config = dict(
    model='masked spectrogram model',
    dataset='simulated sounds of rotating machines with and without faults',
    train_examples=39062,
    n_mels=64,
    hop_length=160,
    input='log_mel',
    win_length=512,
    method='mae',
    mask_ratio=0.75,
    loss='mse',
    encoder_arch='vit',
    encoder_norm='layernorm',
    encoder_norm_position='pre',
    encoder_activation='gelu_tanh',
    encoder_mlp_ratio=3,
    encoder_head_dim=32,
    encoder_fused_qkv=False,
    encoder_bias='none',
    encoder_qk_norm=True,
    encoder_layer_scale_init=0.1,
    encoder_parallel_block=False,
    encoder_dropout=0.1,
    encoder_inner_norm=False,
    encoder_drop_path=0.05,
    encoder_patch_size=[64, 2],
    encoder_layers=8,
    encoder_width=256,
    encoder_positions='learned',
    decoder_width=192,
    norm_pix_loss=False,
    decoder_layers=3,
    init='xavier_uniform',
    residual_init='scaled_by_depth',
    optimizer='soap',
    beta2=0.99,
    lr=0.002,
    beta1=0.9,
    shampoo_beta=0.99,
    eps=1e-08,
    precondition_frequency=10,
    max_precond_dim=1024,
    one_sided=False,
    adamw_lr_other_params=0.00095,
    steps=21200,
    batch_size=64,
    epochs=34.7,
    lr_schedule='cosine',
    final_lr_fraction=0.01,
    warmup_steps=4240,
    weight_decay=0.1,
    adamw_weight_decay_other_params=0.01,
)
Rows from block 4 of the encoder of a small masked spectrogram model, named by matrix and row number. Rows with one number belong to one neuron. Each number is 500 + 25 x the weight over its row's rms, rounded and kept within 0 to 999. All counts start at 0. Numbers have three digits each.
After each neuron's rows are labels from the 100 clips, of 14976, where the neuron reaches its highest value: "loudest band" is the band of the loudest frequency at the time of the peak. Only what is clearly more common there than usual is listed. The data: simulated sounds of rotating machines with and without faults.
# fc1: MLP up (encoder.blocks.4.mlp.fc1.weight, 768x256), inputs 104-155
# fc2: MLP down (encoder.blocks.4.mlp.fc2.weight, 256x768, transposed), outputs 104-155

fc1.418:498450516503463457502496486525477481471457507507513511500480500484491495485471485447513462499539501460488531509472499509495532509519453481532527506472509493
fc2.418:471451473493495503494489504490500536482473477500461465498475503491556482472536497514473504509463511554499521522509510453509484504498524529531545539518497520
loudest band: 1000 to 2000 Hz

fc1.7:493467487459481452477471544536485487511568479441466468508525555526501455533497554517493538458472498520486487538554505502468490522518483506476493516521472520
fc2.7:541498464497517469515480504549463483542468497530480528508527497500487528482477480504479470494470523511509535507525489497523479545504500460518494515522472460
loudest band: 1000 to 2000 Hz

fc1.534:487496509495478520463471549500489487500509570465525498515522462515458505509490505524493507515492491532490532500520545485500453507493534460501528495522556505
fc2.534:488459498495567497488483490489555508502464485513529475468541512495510511462492474519499509514472504484506482471561501488514500490536498464485523532525504510
loudest band: 4000 to 8000 Hz

fc1.160:516498514517546483476572484495479515511516516514540464528491523460473517506495540485493524503517510508495515482538532485502498483503495503498505500503476530
fc2.160:525546528511505479498490541502482497513522522505511466484513533474489488528502484479526529477465521470529510516469486502505505496488491490478488494506515421
loudest band: 500 to 1000 Hz

fc1.197:481508497459454534523505560493483495490516537449494493505470520496519473509500484530467522456507492511506495566484505531443543534527489480490492485506489516
fc2.197:520479522508521429496464509506525464507519493524551524532519469484481479489494509500488520485491488487522521529517455505503467508473511546482515535517555521
loudest band: 1000 to 2000 Hz

fc1.333:525492491492487487468453485500513469475508471509525502493438462522501504523522496541517516512456478527564483511534528517515520474469545507500507509505502524
fc2.333:446449471511474481486457485539522507538530486482506501514469506499510525468535547483501491495520509466503519492520454520494479504484473462458511496503492490
loudest band: 250 to 500 Hz

fc1.609:474497528473497516496483519469514540511484502501488506469465517468460465490506485538502531518546489472497529507471507501496466454540441520497476534472480521
fc2.609:488513493489551461490485479439518477506501549509504472532547501496526541488511483475520523494448494533497500553473471472491468498476507481478487462483537514
loudest band: 250 to 500 Hz

fc1.28:484549500512522468464487501517508469505503541490498519482588518482511445542498508535514490513505485461487517505489537473529485505494521504460488507491480480
fc2.28:503465497445493490507467517481489461490491512504481528475484493536450458509511534488523495468486514497515495465498489505506476473471526524465470503467468475
loudest band: 1000 to 2000 Hz

fc1.373:480487546504495540506455515514508503436493485494472507461507510501493520501460445539496488500482534503468536507512509492506462518506485513490483470507496503
fc2.373:531537484490505493453497531486532513463485506488518501508476487502501525510500461517464520534522489496457517469500549490473509508487525513510520450454470520
loudest band: 250 to 500 Hz

fc1.484:504492520548484480472517476514487540517485454487468514534478447516534538474506479475482483506472478525489496474445513521501513461485524503500542499456476490
fc2.484:531520485524495493527498464541545486487496483499507524519475515513493548502521511502516555472498499501514472519457518452502472481496519472530494495459483515
loudest band: 1000 to 2000 Hz; 500 to 1000 Hz

fc1.539:505511484548466519536498513468505477499509497499495487495461492530435464464437493467560522471503535508484516492520487501523515468476510537458445510512547490
fc2.539:461535522477519492471471471527468480516466485556504499491496507493541503552554531521455504509504481496484441497495493466480472515516482496556537535472439512
loudest band: 500 to 1000 Hz

fc1.665:538465499509436493501504479507493543521445523486524455526481501504501495523492483454522493503509501495562481509480487526510503491535465484472500509471512510
fc2.665:507476528468514517489448505487507550503481525506470493510472489490502534522509519447512496483515510491514514505467525443509498505511485492527475545482521476
loudest band: 250 to 500 Hz

fc1.470:514478519515495470459466507523494482490440504517489526539466494508568482514510546492509490485510472523501499457501447555468507505517494500517532495507573545
fc2.470:510461489501480457527509476508471487492516489560528504479509499501491505484469506516468470522463502512454515518488519496457517447539521508504484508480486510
loudest band: 1000 to 2000 Hz; 500 to 1000 Hz

fc1.234:480468530517500485517488482456501485489500510525513511534507494456516503470542541522499480529525490489451529520515489521483517513480474526510512498518461484
fc2.234:519492504476529453480482501506492503492512496515514517463507529509504520491515508545482544499489536488514500515510516459481463479469527473537487509460472516
loudest band: 2000 to 4000 Hz

fc1.296:488517528577528504470533545503523512549516527523542454469466500488501510511505480520486489482496495522549518467505557544480513503516509469474487512516518480
fc2.296:495464480499498514513459512523515474486521456471487513510456480464518496509467544465474469529522502471490518518496503526503504468539463548518491485498537525
loudest band: 250 to 500 Hz; 500 to 1000 Hz

fc1.516:470535512492507476497507544508457496481514480494518485492518494503500481488498517513470447501498519501502528470448529499493532515512483519502510533516537481
fc2.516:499501496510510500503503483479487549461525495480509513501574502507459523510509487495498511461492496487509500504533527489470530534544514478527492518537552474
loudest band: 4000 to 8000 Hz

fc1.117:492487514485500512542499503521507474452479500497512542473516477491461514502494480491487476467518492467467499472535522536464491481516504479488523515466481479
fc2.117:515520488516498536533499459470506522505519590527528531542500496470476504531454477528464511509468565483478492484500493485497543492501479500499531459500502500
loudest band: 250 to 500 Hz

fc1.20:483513490479513469499488506501507491523481510495494480468512495536546526529472499498468568482488515511516511448473491525529473460486512525448449515482515506
fc2.20:483510474561516496508496493529466456502565520485491495546532499496437528475472482505504497481468481516512562470528532526486531510540469522502475509477530525
loudest band: 250 to 500 Hz

fc1.341:483566498487489491487491539514450516470534471497504503498481470557498532493530525530557508535485503517496512508485511458499508510512522496510527507479523502
fc2.341:506499517506521512509497494522485503441488503565494510431461494504488521534492491549545491511484464479487557470523518476548479499472527496449497518500471464
loudest band: 1000 to 2000 Hz

fc1.647:507526489459456515510497540477540504460491492482501487483521460523513522494518487492492491476536527518497520505472550499511511489497486508550527461490503545
fc2.647:486503482523513484487499468540470511520481521510498470502473517466479496511514510503513496519491496489548440459515448487506493517501516487482480543497474472
loudest band: 250 to 500 Hz

fc1.42:481511506531497557509474494519508498524551500507515521538498505464487467464532455459528471497517462520486489510498556559541498520490504484507506479515511529
fc2.42:514513511497477491459457537516540470525503453508514482442502476507555556526526499555490494539472506485524512483478476556470451488478469493514480515496523493
loudest band: 1000 to 2000 Hz

fc1.402:478510522522538479493528512490480494503519546472508541453499507538563511495491471531490528532444472475455524524463499497500465486491477465503524497518483515
fc2.402:531524543510504521485470566484491498522518520515504488465522478432496501491506547520486458530488516513482534463509511474501529509485477483479508521504459493
loudest band: 250 to 500 Hz

fc1.564:486537489467504469515475488469533526481479556483534508494480517530523526516517512517514554498501475524498527485506495475513521460552536490452533497499535551
fc2.564:468480496498445538512505526434504530464494549445514539478449466534490480479518497485473484481497536476529527467509479502515549469524513517499508478516511526
loudest band: 250 to 500 Hz; 500 to 1000 Hz

fc1.692:505477487507519551476475516511476522489503506482523486502473524510550496512510572499527478471469510474516528484502516479531493537475496507497527469518537494
fc2.692:465505480477460493505518461477510507510471478508502536497516479532499510509536475502482528473493502535465461474480526496475489480498506469514518532480475491
loudest band: 1000 to 2000 Hz

fc1.652:485499463507479480495510461454493474469490517502526497515540517459573473500455500516531494470491476490470505509490450484499457484489505487483522502505507544
fc2.652:512494485481515467532456518491486521484483573483489462489515483490500527479468491502496519485501470501525502471463469509533512458466536482465525510472464500
loudest band: 1000 to 2000 Hz; 2000 to 4000 Hz

fc1.162:542501496525489527496495495522504461534486513500466486496495454508488485550454537508472507512532518504466534518505498508482481470471508522517503460476484505
fc2.162:540561492488487509500505477482488481534468489507500515478470467490506529519507503468498462497490534528507501529467461520491492505478472503502499474496537549
loudest band: 2000 to 4000 Hz

fc1.643:496486495509502484522465498451528482498500469499518541520469520516535498535531499494526445484535504503480476474548496500543521467502530469512522476487503478
fc2.643:534468538498507500531487505510526503510475492482506499472495486511429490471504485492487526494498475501486512466578486497504502510540516558524493539482534518
loudest band: 1000 to 2000 Hz

fc1.378:505498483538494524504502479500435487503506539534512517502510470482505492541512529518519545463521451493525516506469503503513509468520443512537513491489490520
fc2.378:464488490494532496470499455522511487528516489485528527451542482517506482465494496501472504504491474487542502525482456518503428527481500493449496480492519497
loudest band: 250 to 500 Hz

fc1.235:510531486545536437513466500440527520506496474500534535503480496482498507493545494481546493510516492514476512491509482496519490549477522494519516490499539512
fc2.235:527510508522509448553489505477496471470482481471501523468504534503501546510489501519495514496518504501515483519520483490498518506524496496524498492524508504
loudest band: 1000 to 2000 Hz

fc1.604:512499463498472494467488468526477524500497547482483504517488474495505485512523504521470533514500496542531499509495514494534489472491473507512534534472503466
fc2.604:484470492494518498522487446519483496529537481510490571549532493506538488499456468489479499547482481492541507508461502515480490484534510505494511537502483505
loudest band: 2000 to 4000 Hz

fc1.230:575487515449474539518498487526450448482518511473508478481491518519487519528544531533533480478511516528498499498482530548454516507470518525548462469496501511
fc2.230:489466483480522500488490460460518493550482473503492513498459496478506510497527484508527454491498490512507498479575486509530512490514492483505543499505495527
loudest band: 250 to 500 Hz

fc1.629:470510492516461509506458481459500506487506487494558496454476510487445457508474498493545517465480512535509516494529494501489519470530499485521544480532462497
fc2.629:532526538464520531509550491497516527490498517489558493512498512491512509495519517480488509504496529512536548538489506506494535527518505499428506486497484493
loudest band: 250 to 500 Hz

fc1.555:534550521477521477460477532514499471463539450478503509509461522473515550511506520523519462526502487453487484531496522518452509473487476514519508496504465524
fc2.555:545489520486491559531517518514481507459479516543523512504511479500460483480515498477472527522517531513479513517517520538519470525535496556508502537476518541
loudest band: 1000 to 2000 Hz

fc1.106:495481496491472504478496498489506550515508509497470537554483491506483481468505504443490542481506475501485457485474510500548534511518485508572489496481494508
fc2.106:533527493506475464534483510508521487530490530513513488495491471470506479502432501531499470477503511484522494526472541560483489487508508496504466537549495486
loudest band: 1000 to 2000 Hz